A small image captioner, trained from scratch: encoder width 128.
Rows from expert 1 of block 3 of the image encoder, named by matrix and row number. Rows with one number belong to one neuron. Each number is 500 + 50 x the weight over its row's rms, rounded and kept within 0 to 999. All counts start at 0. Numbers have three digits each. After the name is the row's rms in percent of the matrix's.
# up: expert up (encoder.blocks.3.mlp.up, 8x128x128), inputs 0-127
# down: expert down (encoder.blocks.3.mlp.down, 8x128x128, transposed), outputs 0-127
up.68 115:477528537445427585534459435528480520428524443515587477408408506571472470542541517478516522535671548515606519465485468474477486483482461601504468445531588515493611570512485498468507556478473458487523451454442523470432437474473568594560559511486494443405468556519506509524386606479513485480411476533525418514439466458550490424518513507456542495483483519470443505470521533556423517482603
down.68 111:464589539442486517550544518496478545485480515483525484537444546446552535532422714569538471413519519482483512511509463530550502516528513524528578473437512543464461513492462491440558497534476434482482497474479449722494518456462573488516495440487524469469487468517521560476513519439653491469565467397414504533475502455452478516558558469538465471417489510573497501463416431479540469529474
up.69 101:542501511521594528535564480467538505610475572475449599553573475463420512449515441499479512411474511450579516554544515451515517431481541466395486512542517490537526479534552545446497486511537486491488424593500539430501501449502404478461448499530551542520396531459477518609544423504436464567594499607470553441580540511467486615469447527599506562464503586552444538506519431507415532492519
down.69 103:483524509521553473502506444520498536498559503534441458512454498480656454547501327504535446497494581482470459497517597508486537484520518484398431478449443517538470492500422550477457540503467496405587472455459522364488552452536524585496497491429462460435482559560522497462433583436368537550458448599542604565494552539481543511483520514477500553489499519523504486512477513461613523498562
up.70 102:510523488482578504592447489531536477488573420399553501593480469502470478489506535547486510566569592416468524599429474457514444399519430446462558491444461526487496524478580543462562505514527450451456439580416489474452548449490591485539514510538595499463420441436519452569506501490529509574525480550543551556550517467490458457408511526590528537458517464540379539475472469462427624476523
down.70 108:434503580479420591523480527558378463509572515426500524502503480470534514561517631544479499429491525531471604477496434455449512520545525595482544432508568510533492520548464519416458498503493386505478478535464487669572533529501525460551503410529547429469506486437603546515443494472572402483469529435478465510537439412571516510484494588523469473473565555531457543515497482513478445476431
up.71 106:410558499475556509502514497564451546527598458418475497479532423502477480481575420535432517555549519497510421487475530480441430456503497510388458514476508483534556555534514615439542527461541499403644435553465538452453510407520629527565502485523526491503493580427557453507472561382447475519433478599535563572512552493507530568505550523562464552517533481556512525495558431480491556491522
down.71 086:449461499568544535499464567554472479471523494451476486517511579438413500515512453505425503400505476510540589518448526390461506485535564503404503530544487461620557478546502523517450572418508560577486541506495493476483540511614366405503478472525561560598474549491450542520426438456510419562508501588484487404595458516519518525418418513546560579512479466522522502436515572525481509517442
up.72 107:447548531478562435433518560459546492430609539484480554458503449488496489455473443608432494520487478535510506557556564522446530559406524396442459515511515463545549600531515660394485493497584501429545407438455476464453473444518563517495462561501552492483539512432586434525551576394446486559498491541472566522472541531536533471592541518514452484437546453560483480460491474507479540498573
down.72 099:571485451494507481486478481527566440553490561459446556543493443549552469475509380510448517463452505552477579435541510454388547481560537384517498479523491453562473475493494550466450511496575504472533451452574564378539555544522441494384545541457437500489503424545477471579523476592402471530408493601533570490487536531490425547461441543508532522449565530469478451518597566445462515412517
up.73 114:447615586482477544566495526500435526401427458475551493476486478508525558577580513411531492524530507582544494534458472525450509555378548594511382488517467470436548589593489487504475456523492477474494504535436509481492378459441586549493479512489513481454373527544500464463496546476499566498508426452411519581493501457468491447454558486462446482490511527558479589492483544655474496501525
down.73 119:546540537433550551504480509472470532560480542458518506475496489492577471489464526624602476388527527461447512485555433549432481516550481487550492395409533570508435525423454503439520499573476398489494519529475441545511537502399537524516458490500523410462516439532582540481524551451490496500469517522493523570431432443537529593574559535542513439427634520510450449571453435412564411507467
up.74 101:479656519537482564566541550459424574471476474472517465522478510490539504525559473441530461528523505532506514505515460508420548535422485603480459467547421420570520591514425465523574550504511467570530487565498515438503445543501594570513438506510465471537375526523520431496480493488452533412497415520492545645442503507430404399501531512435513531506544558525504526487518604602523476490465
down.74 109:488577489386492492428472542507501505556393545460485498515532474457551463504496447564628530494459578492498463507494561566411463519554517509530455431432441440538525511422434491442592503555536400465522500541503523469445598532409484574555441503491546488470482418586563564561507521433435522546494517570481600566470450480525464594474482547429525505479576550499448431521494434436539478545465
up.75 099:463490541551487450503476531587496418558585474483441563490448431471503549534540430522387515457544489548581486477467523440553530432449560430397496505514520446537496529549521593440520501469608525440568397489475531444476443401570538495482459548449519536471443604507538506516452523461432517534529492589490491505513568534540535622452564464604471596536454589499484504524538455490458557486514
down.75 094:493514454577499498434437515509507508522464496522437409484486479413506472505595282441490521539497518509479424482495579468516544508561456467407475482504432490558517511485462556581486490458475509485531462515544539320384517483596441488561537526518547546561465598497525546454483538467399509495543472571550553468532454597507523464475483499475513462519456470500571467502512574477536509554461
up.76 103:481446535504353499485397457505466438467548485524465532478548452530511439511570533456498519439577425553489528500519503456443453593503481495533628419446614438578579459457459515577486530490523452503496520413438500530460519498548423492556522524497454454475512539452527516454387536541547436498489470539496354430496427449594557528487422527488545472570428569496493463503488572505489462490480
down.76 107:482514482496475523585560480460518534463502517510541551546448583528481555522344706528485486484500491466559558514495522549561483470485517505530560544495549504429502503513512467451504539450523569515460524511494524679490470428483541470479510452475456542457527528536451530487539472526651525460523480389389462489462589470395482512536525440517499537440417503520542534418447482502479527502533
up.77 107:442539582478484591537467471456503524405528429462578471468514461537430479501498513501504514559634495527563500544472456490439441491453465632491461454507539536508672619581532523511508487551463441485541470479443529481428435460456587540559497509542592460470416510465576468502442582473488481568445479514478479586499525470483515396523486521463490487451545521464421542487531566537439500529564
down.77 104:510558531438447539542494511486488569518506505468511492531460519446579503534522631596535497414513546484530517441492477531457482524530546490487598441467496563512455423463476489419508523539513361489511492483432482644515528476478558451515450447476549452451467461484572534479497495411574428446579525437458502551471404444596513560576578540554463461371495528581478507482440411519520472470462
up.78 084:470441464518506396583509499482567427474523494486531547588556469469466577461417523513469545490535438529484528644482493551589521468500526478494597609494516484506439420453534484460493462535542524482437507546524424524594448459508417400478463488504536566475510455501434489455562418558522457538582503503418510517552611462415532517556505472572528524434602576528492482497423462534415499507524
down.78 096:512405495556492506505481494500468517530582542535494475525477441528459471540610666558457571524488443465504532441515481448483482533397568475493430532580484476498517520516491492460478537431510546544496477514464558656547450519551502443452455510498469450445426555413534453514495463509562432518524544449520468445472411454683479554469398572532489491537526530548469550483497505553442523444452
up.79 099:572481480560550475553532509457501476564476533427462544506542485461448524452572428529440520461467460432531520534523533431500507436515608484422495553460443500479519481516612550475537458525594494493481462541485488431540501487522428410498472451512565576534361489439520489504496455576436491556568487578495484419609527506453464676487512505622466517453491553581428561493496506526482562502505
down.79 089:520574479565566463528428495417533560470495506564467447466493501488588489522557330513510521515530517455460505492485567479535493551480529441432472491450459519539522525544464527535468497523451498477533530511480467348455534397524476565539446552460516509477411577555502528422468595459355520634564430595533578539533522479434495497482493493478551475491505484526513444469459558483548478607540
up.80 082:445622445556564545550593522453475620480444553437503445518522535456474564459561444453527441529451552530518526527586478512463426486482479574487504499481424453582593511526473487538609549483547494549557498582569513410500448534526477524427510437485489538521353524524537502577493447511440517380509482523415532525454506557430460494483502524490538500438511591579517527451471490565525442478504
down.80 084:586478468508511475478484534454638511505403555480471526495511447458494505465550420494539561571419586551514461444412511465404497515558540514535461463482373498551515522447477503513592490504513464478525511533502604452505571584547471526467438521469503448516448446600449478586533430498429507448466496516468573521407521531477461518418471566374536566540547543487508463568604456482527473441512
up.81 081:481514456446471539623549426532501477524527508508592466502469611442528515580426546566520432507480510411542613441486457455617487428545531535511523542530528497421417471492438442425467522466498463545494563563479433525517482519453498477535487445501465520422444485573483596538408433556540468497596420502572469513525505388466474461462483526565522526481520551504503469419388435490492511533539
down.81 109:503549515505479467490515539542469481520500499515459487497472518458490509521559854496504450533478504518476456508471468489521520512485498500518479539534444502445468536460485517522562467488492475492502450492501504768539477509520541464491469471503509522508448470457532459493527469479629497483520526417492496506462459506565457505495514485491431483546485509532519513516513470505477502479417
up.82 091:464411569476465518602490427456552427471528480515550549368548469520451491502401540527523511535627448468546498496517451494514408470498535563516502492514587547471577554542475488441463458505448438546497563523440487550510455464452537546630468517581525495458503512448508537471454526465531393564537439527535441546510557372372608480554466444508499515533525578480491502494528472513462504555524
down.82 099:466535472553500452418553559485452557473505491526505477526486545439476463524624689527511465532491458514543490479440516496506500501479543489460534544531452534483465481521492466456579468462493487521524506462455509646545498516530555456472465443470497508517444522440542467471495476446588422459617515382459465544496405446701455493543564537499458482468449535548564530473442431554500486477452
up.83 093:406491507570515380513487545529503434549533529578430559518500485476592475582564472575434520437454460496508563501438528471575551549435608417487511529509529403533440503562457554498415434482537599474488508444508515535541473395497490474421459497448487565475452549508508473451532542479477496565494382449411539491562513485480475550500480448604515526547434505578479557447461501537588476561485
down.83 092:505496485457420525459458480488492480540499451467469467476537478437543506501566260481561556499496573520446425513520528527491490486582428504497502432493510512526474490512463509536479512551442417446547490525484499287411514477484487582599536546481541429530534461540516541491499556458385548539456501571584545512504452558491570458516519513448496473529513438495481452552571530451528466497512
up.84 110:520468522546512436599406488499559454555482487427532567582517473479459521497456537526498532469511477507452506555435505451562453408524517350485573518428514530507412429448567524441505487496587471479438552570413431507492499420455505404491448539572587589458442466488492493497517412495541497584616486541534446504624532436500523548447500523582508493509513551540457497545440487452476550464509
down.84 117:489479532505388558541461485512444488483585503492492514527476480532518525525509763536470534457485479527468586512462455452494498518506565502495496502564495505505471507521486508448440533459492473519461458520450509747591497487522521460488485466515477463440512489439521473535503469530621442512475569427494456494523485420610537510476474539486426516496525557501457548492502526540436476445480
up.85 082:514512464512487479608509472494515456565507535513569516522482591390531546552443534580492436448442464434524603444481483429655484437552536444500519556511511519415397445484485483432438512464541469542500587549464429517512503472440505442502471473496492582459428474554464543516435406556529500540639438510561477492583516408481500513462482505612507522500487549530489477452421457443526501527510
down.85 106:509522520510452474506488515537468481507534469510464488510474509489497527520550863500490460525487497528480481525466473477508515514479514489505466537551443499462463525465483514514528500482492481506487436508477511773560474508531534458490469471509496512489462475447535449508544471488621490497498542426502488502477473488573488502486504493477406500526498508516498519527510496514463513468437
up.86 091:498431424456475477598555474505510469506504465584555528538546602468489578449385533541519469530529450458535543501538458569597478473490552516517540655539544477479455444455475443454470478529501510569500551541602418524641481522487434486551456464474479523502508473540427521485471445567518466459578495508490518520516556433361492556560491486550515546443552571497536488449429424457480417544499
down.86 096:496475478569516450422517550487498528527494514544507484522476483489412526507631661533489505593469438485514485484472490475488483531408542488511436594571443465457511538477509487515563458467517565555517491492517554606558439584568500436458435494494484518517426534409522448501527403507535456473592546446503480488478420489673386510413434517493514492562477512529503534494498460551465538490410
up.87 087:496504477487431470591443448545506470532503512475551508496489524452563478551488555503518501457512493472488583481463518441599467516537516488530546492444553470448423388462461455422460517476555432479476584602412430532475449473463436450480516445498473538397444488560457578482385450551577486489568436537531438462594450393565522525438485541572554472520472597558471437452389494517532497455544
down.87 115:508542523491450521552499511539476483509529496505490501508460527477494556501490845492492466504488497511483498510474451490529507493496507501529487530545480505440446530468483497508511507481488487509466461531483493794549481473516544471506494466507500512493487478469497475494542471509675507476506514411448494493472513472490484508482503465509436486513478517536502542502503492497467514470444
up.88 124:461526557447427584538455444513492522426513453495582471408430496563434476532522515473509523535669536541609504497475481488465465492462454623503445444518578515498638582535493506477509545509482460481519446473433526468426411467471559588567560513504528443414469547514524496517410605480509497505413491527510432527455483468536505415531523509451517483468493517478433501484528551547419529489596
down.88 115:485581548432487542562521502492476550496494525471533484540452530453558534522442704579545480399512528485486512488505444531524493515540524515529577447439520556477448500490463486431543507541475410477478496476465447704501521458452574484506482452484531440467485465515542567475507513433637479478558478414421500543464483441478499529558559497540466462411510531584496507476414419468530460510481
up.89 104:503470462521519481525455483520509538602518522503426572459431455496484551550548417567456512417551472549598533429490509425590539436484523472411562506558470542502479521568566585384467531460531499463580434490476531456495464407548512530554494553451475513472485614506566523513494528425443505518478491555498413539501577523456575601522527455578496617536455536544475455548574412472487550536539
down.89 074:423427476483479510527463551602475466503513470467485462480506512444454480545502304467468480488533547585489487525430588447514498521540500504436425516503496487535490510517474580551462450478478499460471503473539465365431515531539398500533526567579528507538551469503500536486432513446417558546422500518616494562559537600406541425451537490489510623561496481463463420499524573514443555497517
up.90 107:467491511545510449501519572500496487528496538417422535556570507436455552508528429488433512508476517413554522535435529458467435523498512483402571500504472413588551544488485576551571519517596493531510491533472545404505450522589412404574472496523582577606399518486545529545454383500456527522553422573526513466518601478484442533461532533596432571470552561559524525484468499507491558518483
down.90 100:494611501576561469492502474492532582447493508516529420551454563443541480588528325496483481467480535502494562448530532479526503586439489537413522509415461490571541507533478476538487514500482509475567560509508450381457491393496467483529510447499519575438472563538512596429486569405385513560504468539477553519548511458487478517514514499522537437458500484537524448435372518519531504589606
up.91 083:479502488484479481661478446512546431536540483484575509544490536455506510559415550563483482472530491430509614510454475419617477421537546467493562539473538495452442453471514497422459508485552453514473550575436427531488470444454518460542478462519529552412432478538494559511446431545554460545617407548546434501597542395459496500457487509607524523483502560515448481464395474488511546529553
down.91 112:506526523507458496507496527524457492512523501504473491504472501474501514518555849518490474502478499524480492498467461477509499515486528501510490530554466504464467525486482507489527498477493468503483446493481517788563487505517539456487471467500500498487465484445537462505517473481648469494512544423484480504479452477593484510497498508487433488531504526533496530507506475509461493457433
up.92 094:564586439543511531570613466439498600510472579459473442515482523430498536479542442492542517477441527502540552475578476472440458515518479562468559510515418460564534455483471452565567586504516475573527525591601498417509509515530442489489495454535472534540365489501462543583470377511456492401571530572509534459474501537405438549511451526477565492461525617573539482423516473554496502485522
down.92 102:509483508538501486443487461416577537521458502495479526459489471445480535426535344486555517605447578507474459480464525475449420546572543519473480503496419473603590552475511494521520523490499498470541524507533609349501553573523530531520517481456442483512448542540476472545454510517402546499504447635425506511464544540491504473392410555390544525558532503459517536503592443435555472489494
up.93 101:477561510538549512497565570452483551552470525518520416490556580438494406440508489586542445480478494395509459442507596501529522534510511486478341501580433512501454563495444456549582511427468545611491534493484547477501540561428474541469501474568473517587451511507433478498512554548462534540519443490527572598481490475471407496549536512530475446569501425583454546524507582422596445519429
down.93 097:446497468436451449411480498536488417497450477488473508482543461526499492518488494440603491603460500535579434492482565553510470442516491488563421530451402440546494475423484438537547363487554495482600510497583433436478545543476393570553479629564494484545534429581555549514487483477483518498530509554581565512502417497500554539529501588373503516512481522466489387521497504495507454544536
up.94 094:459537542462440537491488512527442504424505533579569525432462504523466502513559479455510524544569476620552502502543462549503510492383441576498471483519484468532580652542470504454548554518511513462491461469468500441476428514493583621553544574409447458462507555572504430508444557510474595465434514454479423526430486506546439422555563484411473505446490526500455482516553584581434419461524
down.94 090:529585483511581458532488502471568628517416569529537453568473476476539525487416564555582537441504509477500466486453491536505470563523547441577503432411465540494501513392508494441586558522502504494494452469483457584428496452437551538452500482421508450461481501578460578522567527391536518522556435491420585566409552479402507563540533476517541509441496541523467523455470388441549506525568
up.95 081:538459492476552420532493498454569492460525493533575590477490458504462603514506508474487484464478502554505526594453491563550462482395533395525430583444529466509482483495583539400521459532582477388510457435489459499516430389447545528443459544458488545443514475540516411532548528496498665533535515531480524492552538512490506510518554487495409518470516415549416537513467382539499537425585
down.95 079:566458492436450497622408510520446503462558543502443510450439420565539477507581504513505589471528460492497640488559454476464570561479556484515509432537499509551431449510522497419430544547478428523459459549442487551626467522489494501464505538491430378430493463476500500507538523532508424507433529457498484507523474468585589507483519598519452447397599563545405474528496531562490506431497
up.96 096:470526504520404505546539558430409513486529420486506478657530496529586507571475488480465522497556511438484534515471440486416513549451538526480559493558533483588554543449453475506490602549511525578494533517561520513492477535607519522528406475481458484518474493487481492458465522523478498430496424479509540642470568504429368417482470524518556646513573505438512535457518613518513524531437
down.96 097:502540483443517459456544536443466535574468500544519470499567466423514472511526447488523553606457545464486413461560492597449402517439481510590504459457510409549524506485473501549609467590562464439600499501583534431448485538458479504469434523411518502514441460468581525562483482458472495547500530591484579551443394538573397540495459550483595497536527507537408466480462406504518472525435
up.97 114:479565545454421563507475467549463540418518436501559457386414510580505503496517505454511508557624563530572508443516465489492521479504449617503481455543535517499571569533484489461537569497471459501521456449454521448472434525481618611526573524475461454425505531551501461507405577495496538425384472515531422533442483488560460399527554498423506503486503529449453515492536576571449510459597
down.97 108:468608529433526511540536500479486556510463507500535443526472540438534522528445669592575475441523525442492462510465479556550482498514492523556552476414491542486489523429471467477568494551464438477499493487472424667454508442430553518530490456480531435476487467536511572461530543396612512499576456460431548549435514451404483559569546472542488474449507508571501466458428413440557498576505
up.98 117:472493556489474538565465481458555441465516489491561524423547439548444470529508511530528558506624485535589493474526424464454500457426490565481442466546561492511599638588467529466488497464424453534519516508445562487472416443465577592599420571590549478479428576456550490492462515449483400539469495511532447545475512392442530453514459450437511528571512579471468531521550546565449497531493
down.98 111:429574532469456468411536522490453579452505473505514462534477546444568467533534602539534465449519513497541528508438552535503481560513544522460584471471484542481463478513451450434553501530467405481535486463442473602539547475471569454507482410470512480480524498496506513493502536417537462463572490424409492603520427441678495496579638523518454458410452511558506510457401400521543451525484
up.99 086:500471522518395527492450452507446424507538512517469499483574469466632453526525538515510475423471464509435531402553522455542450588555487462538588468483602480472458407476381487522466486439501480516507581457469496543489573502490436455506483499520439503496490513486460563423400493545551424474530467528512446440504421397576592546468418510534534468613461597531541452433467504482572449487440
down.99 104:486530485502468498548532500519519499460500484536509507491458569507447553511411798466477449516512455495525511546461505512565505475491512523530507577514487484428479525474510474512512495461499559524479509511501466740520468447515529466518527457508477587491523501508444485460537476542664537475518499409428483466490572482430469496475510436509456511498432492499543522443476516529470539505478
up.100 105:505520551481531508594454469522545506473523396392561501558494439526460501503537539492472536540565553456480534584411476442498450419541464494475550447449469554507524485499581538467549473550551408433448435569422460495459516468472578461477513461536623505438372451447539466571495492515537523570537473550538507563591499481494443449424530537553496494445546486538372517508481519513434603462585
down.100 112:482497576471389589560465502533419498530543535431469542483451482477573540514446644554500504441480553500436595471523436509465516544551543564507545449502545515513454507494454532435437535507510394498471485563443508685593511525495538440546483416516538447470517462441562532504462453488567431460466564434479447497508471428568526526476503555518451482452564583537465546517494483516489436449417
up.101 104:498460556515491512559425522475531461546504485530498560460556429532495504538528499529547579519583425607509457473535429454477507462430556469461420503558490518558521584550519560483406411475453487489487510485478558514487415369456597545527416576602525480480395552409532459450547524433473413548487479502478485551515525417450533514479452447421505499588529587508487561555556548577503500527455
down.101 097:439522558483447492437504503484500590433569400490484457461470505468550506508563471556571456425508519455541593526407554590491463572493538516452559459492464518511455475517461382443511519518470421553577487486426517478580556507469534467557476474463499473461578508554534518504560563505438491471531511487448472546518526451673592512539606507520438423396464448492427495462416450482547453534481
up.102 075:467566561489529549601493538475480483459532460464519474521605455551534517602506502422517483508585509513511462522487488507430508536365541592486369515476486419472584568551499538512482456505511494450524537540485529523509398424509613563533419468534548488481355499433578446448527536513477458537476436521462537531544547435418433502443492466500468507522526508519466572446494564626527502507451
down.102 073:538509529487535509436478568475452541491483518461480501472480492471561434513557548609587491388515520474427538521521481514403482574514525501513505430481502547555469521452494461459528502582489417511536529519463476548554566522452495446529439471472549420469492466452543543508503519433504393510532606529444468564504404456673495562517519580522593440442586505535393499557448448482544413507421
up.103 091:502579541568542484558464484562468513455555492521466484505419491407604452615547496502517519516551569555476577522498501421573495492456482580469497473502473552454555521543462513456452480543479411395547418528491506509437502355495572498440513400411543484401350559500544530507461578447501493551534480563479505571522514527498537478482482502505537497474446532561461521454454482573482445527599
down.103 081:546407559476462599519446497515561583518431481402543498420419463542595590510499538474522545436561610538464552487467444507390458517580541543572546407491473559519481442513467500463455550506459405506404521565416508544541590554493509427569468523491533427512578486527492491458426455468543508458435545495533465532489417504526484513419538565502549541491527469486487511524507528505548421415478
up.104 085:457499474478553486632539464469562446514543493531584503561525558438485546531398540608500452513508483415524612523471446456612468377525539473490528597490522515472468494476515496428447494502514486542490545557485427531528496468443546475549465470537535545458434463521496536547491428539528450563613402516549495510573585401401491487490477498577523523455544528486464527445411425475505512579551
down.104 105:505498516528469456473500543514449512513515492515456495501471485476510491536602802527483482534477481521486479484467472456490513528465541486486477536545450504480485512493504512481552484487502464516507437484481532727569480541537528445470445471503508500488427490420559441500509464463611439500531556421510475498479421507660457507506488537483445496533501534531488521518511468539470491460421
up.105 102:528575452534533490436598573461463560565560507552481437517499535443521552498585364490416374493508485520559468458498551540518539493439539477431459586568496519492475499525510562485505517483566552503570441504542538390560502504577525476464441504452486533561477559484480419498516537474383577425533508581456525524505540584493512550531564410541458594472447507506509507396568507541563520505450
down.105 080:521506462626472495500392503431507583543515469506530457504486514479572436517585384539492455446574508460467506491413510491471512516535497444384486472523489559545512520513422516497358590479532471535527475541492540366542569519531497463535526466475495529503404632491482376483402547480408468511475461615527488561561511469530505506542476489514478458459534511495556541526531569473544450510452
up.106 114:472607574469472530555497544500443507407434455456538468487481503535525560548544504416523467553540493555544478528462476516433521525383524605499375492514447446445562637566484478476532516542515492488499478558447504446520367527494591561532475529449513484477384520547526449455495561492482563503487432483486484581494523487478460431493582505425426487471550546506496571489494600627452504493510
down.106 109:542567525453536554527485523474494534577519559450513482510503482491566487497454571635597488395482538451452476491544442526467459534543559481544486425400520546521439512391494496462532494565484428485478514513468413583486503494415523512510428472499498403440500409520566537471558536429534466513505528513476524578417443442555528613552529545565513468480603533526455464556447422413562419515464
up.107 100:433522570502518566604458510489527480475504494426536492488560459529455469530529518521548531518616506498555490522494450464456500480410487561459379481520473447519562651571483555496503473475436452524503490519416535469470420469457580555602421554609573474484343528443578469492477508449487442565500441511525515579472509412419502436457462499475488500547539546534474579499497521561459516518467
down.107 104:454552584456446516424541527506439545491509507454490523538482528459549464557538598593579470409488558509499568505455518510449494554542535567449563424447478543523462499477467459393546492541499357464534489483448490564553560520448555451514455409494536467460511449499527555542495508450507456451510517446427486575505430437659512522537616571490465448419510556538460495515430413493531451491472
up.108 088:496492453508427469580453467544491455540517501503538500532521519443598488551472551533513500447493496466474576461481517458603486519571519465523563508442554472440394371443451463447453512451552468494470593567454443545484485484480441440485505448498480538439456472531435576459404435576567465477581418542518460444596455387543521538433477523583555483536465577553487442450393486505575475470511
down.108 118:504530517496457509537508505535482474508522496506490503501467524477480550508490852480489464507486483512487490517481463488529499495484501508533481545551483490439465536481484492518512501478486497515466468527496496798542478474518528468510495467513497525493488490468499470492540469512684502480513518429458488485476509482498477508477483467503446489531478507528514534503504498501458519480441
up.109 136:463459554462425547467468454491508519423562455532527540422491466558456497471490502505475561509660514514601475464530491522450484513506448582504563448536605536521656588531465500518506554489437467500528487410486584493445516446506512579639543528497524437497537564459468495483427579488499447501367485493491422514428484470513544426548498469460514516488454501477482464509628554481472475515558
down.109 137:448538511476462551510533461442450568451490519532566479553466586448517500574467592558523507454534476459576492455491508512531464488502541567478610483451557564472533497558474448439536538532455475465533552469450467604438502426467544475528486437476530472450463561512501610446469548414593461508605469406417475542472468422500522509587533514516471478407445509599569520409384433515498469558531
up.110 114:530487496563457421562433496471551461550493538480519560577546487439526520497464539507496505417457462512446535513462523476581491526544514365529588513439555480472393369447493484477445538468576489518453599537463441540528496450476419396449453507533507584489463464524414502458483394571546489532603471505486455424596482417520545565437461517558542480535469570546497430503433503473529472458481
down.110 124:517489503514422526564470481518481478492572494515495516521460513513489553498463804484462495501497466509496537517496475453531491495466541474507477545573484486454465531499484508515451536456508526528453473535481526786555472466545520459493503481511463510467494505447491454515535462544663487502499530443461468481495524464515498503465447468505432524514487518522497545495504536516430521464453
up.111 107:535497459519433513517529488465495492532465533568506472525542568426639536488452535533519456446382493442480552410517477499610541538590526492539550517521511511429385410485378430534435481469460495579460619492536476533565542538460431467465463479482438513519481461568417544496446397600531503460559444449508508474528465428510495496483456502517531495554502552508534475478458497467599387508463
down.111 115:503517477519482453507513544526492449515518476541456485484494545475463522510491799453474438583494449477507454511482499497542513476475489471529462597557451460443489543451501514581533460454520547534511470490535489737530470503549494463516476499523489573525462477460493440479538456523634501481538501456497505463477509525499430510463464444487456526567454490514553506485527531514455543515406
up.112 097:437595462521519439499538546471519564456401634412459464472520572458458479367503464516561519517444558461509459507563576448533535467574510527475498539511382466502519545512485489522599540480514540588490559599532540422562515513499428548477613470545486536536440514528444509529527451505478485439504476464410489437446490495481517593523515494453490420462507603632512522538471520477542458455489
down.112 100:524381486524490447471473527477586501492476479534468501504566471514504489452488361484515511594473540512493456438443589489553447496564518470497469511440430534567507500426522460516560447448475527449551532435543534369503568571517448557487507553485471425554500460571380478498482452554405576497448435585552528541455507530497507478457517554402527555599513524497518474520624512455565418461556
up.113 082:443450533461520515626548442455545459472514452511567483480556537475435521494386542562510459550575458433526546542475450481558409429511548547497486570472545554501555500516518485438501441549494435532496543556459425528536452494431550507572467468581548515436448463511517510512514493516524454566580404532529474551573615403351552482573483502525475506453592558485455524470457445494478503584562
down.113 099:509492492549487456455507555492444544509510496516466492502454499459502479526638722547507500545463480518509485455464479472483522509462539471479495530530439533491458483491507489455545485462504467527532476496456531670562484555550532450473439482486504476499423505419565439488507443446577424463585567418510465496475380485711470531514501541489471500523486546556506519518501451553483492452421
up.114 093:555478525589468441547446516400557505481503550503514588548499482463470591487469500560472481459472439616490512573489540525567421437427484366502541573470520553521457438482547542442405511545616491478505492502459433499545508393439448409488414583519557586481500462467427353502576446499499566565557522523489510510551555496488551534535503503483489500465498500590476526509502483493469495449542
down.114 086:493405471439411531570476494538423501447584509523456490509504427559506484503548549517483588496502442478523589523509527442481562465483573474464491440515461464561437463523484523445404522469496544522445524583451536571560504511564437512463519561521447422456512479443470514517511478586533432520457587455547442445541510485608599531455461590491398527440568603507411480508449587581448520441464
up.115 106:453527548527487503477483535600397548549576457470487472524409559472471478484541433544454439567526520517538419425486609537508555483518466518396427515545463535480423539478527510483520522427584522482579429485428495442533474564635562476490558502470538488538530553479534468478478497398462533461426526531476482568449500578543506476556660480520444502480435491584543473554541522446484494415462
down.115 090:512419476583486444454454433466580541520543522570494564581500487492451483463484337499420581483544475555501554491467520476487502528497553427501615461614543573563542412434503561461416533438514546474465566500484535393455478493596491470427513487436474499513534547506425486545484434470439464475490506542481437516545488507629517459460536488535543562424477454472486544491597504523520498486577
up.116 110:500545542555510536520453474509436577473626471457531449455417502474519521587580424555421441501584504588542506469491547523539472510446464550439550491569551572472500540565470547514468498497589509501619448447404526444488467440515513390568517494515593518492459578434580474441452552429435521482450482517456444549438529475509529473577569470537458486449418504559510494387503516509449531489530
down.116 082:594396489553495502503411419476578521577442446500481505478516496531486535451547352444466534467530505508461524428498468453537433520531475430468536507561489588532526437476506527541445542499489510532484542548526451364546494568570439479527466557492490524523534491546456434526509474555351501526495512567593450437538456547520522476483441455498570587560516447454548428521626555507438440478493
up.117 094:537559494491607502562475458570522540464570398408543514527477452483493514504516527480472502555601610462452507576430486485500423437542446486476594461443507566444523442487551542505540448488519413467495498585427478470424602377465585439513534467533597517499448448442526489574458527476528510523491493548530528527566501505500521471398532520585564515463446451511409536452510432471494583488551
down.117 100:472475595477412600562480486529372487487570563423486554498448499465570517539515576532496502437483530519436599494505414497437550566567504564512563447538569541518507513526490529460445524525458372514468484524443482625618548539488508451560506443536537431482495482408589540505412465422513411486494514436471458508536445424493538502510481528515458495420550535563481555536504495531459455467454
up.118 116:477535535485549462436477562453530502477584551498501563453482453504492499491477447597442495523493443562550518537526558503439527532405497419431448514496532485553532601538552675377471485518615532443543386456461505436463445449485571525484460566492527504468525525430577455507579588405443513556498490515496577539497578514549517480570538521520444493415527457524473500452510498497477571492563
down.118 107:555486432485497478481459516527528469564468565477436558503477459546553422491471428497456531448479497529485593459534521456416571484562562383557492479535502445576470460466488551459441496493578517493530486452569508433541566562514437497381548563489416545476525409534483465563494457590437480529406528571551546500532533569517398538452418515539553549464564533465440421498579588454472525423491
up.119 096:501487492464489554533619566486434531560463452572529405463515666478575475518483506518559427534479548387548488403471484521489486495525473587503382489591445524473454517521405428565517478520401505601513527503533515498566557600472522559513478462514453482565479489531504504528454468532476521462498468461583572603459495498422387461491523498461463526559515456474547531503499523502503455542420
down.119 099:486560445476534350396519579573469460492475489509392473481515503494523507526548531446554461617447487461502445501558521558521574469463462463536462536469415416475479497427518509573613409528572494511624455430572444508518491545514456514518439567541507559527467434504548505500527483443468486501566530504576522450461408566581433520492522472465516534553461484486535380542545478529516505557438
up.120 114:452531592458454546524467485532492498437444479507562485427472469556420514493536499448520546539602508585598480472522456517478500483391460596492415459525515495503614659568464505463546527506464477490505470479456539440475372511474590603558502578496497460469496557554540474495438546485479561488407523471508408563445494486523484415526551482420465506496533549475478506540565568552417483478537
down.120 101:492603503447520484479505483463534594517455545527531440551493491482546500510471589595583529430509525472513496482443495543520475544542538509533584422407477547495454489431477483428584513535467425466509467446458434616474525434404584506483479467452507420454520476550487585513547547428548497503555461454419543582442495406528513555550598502537485467420512539541483483469416379437568476553531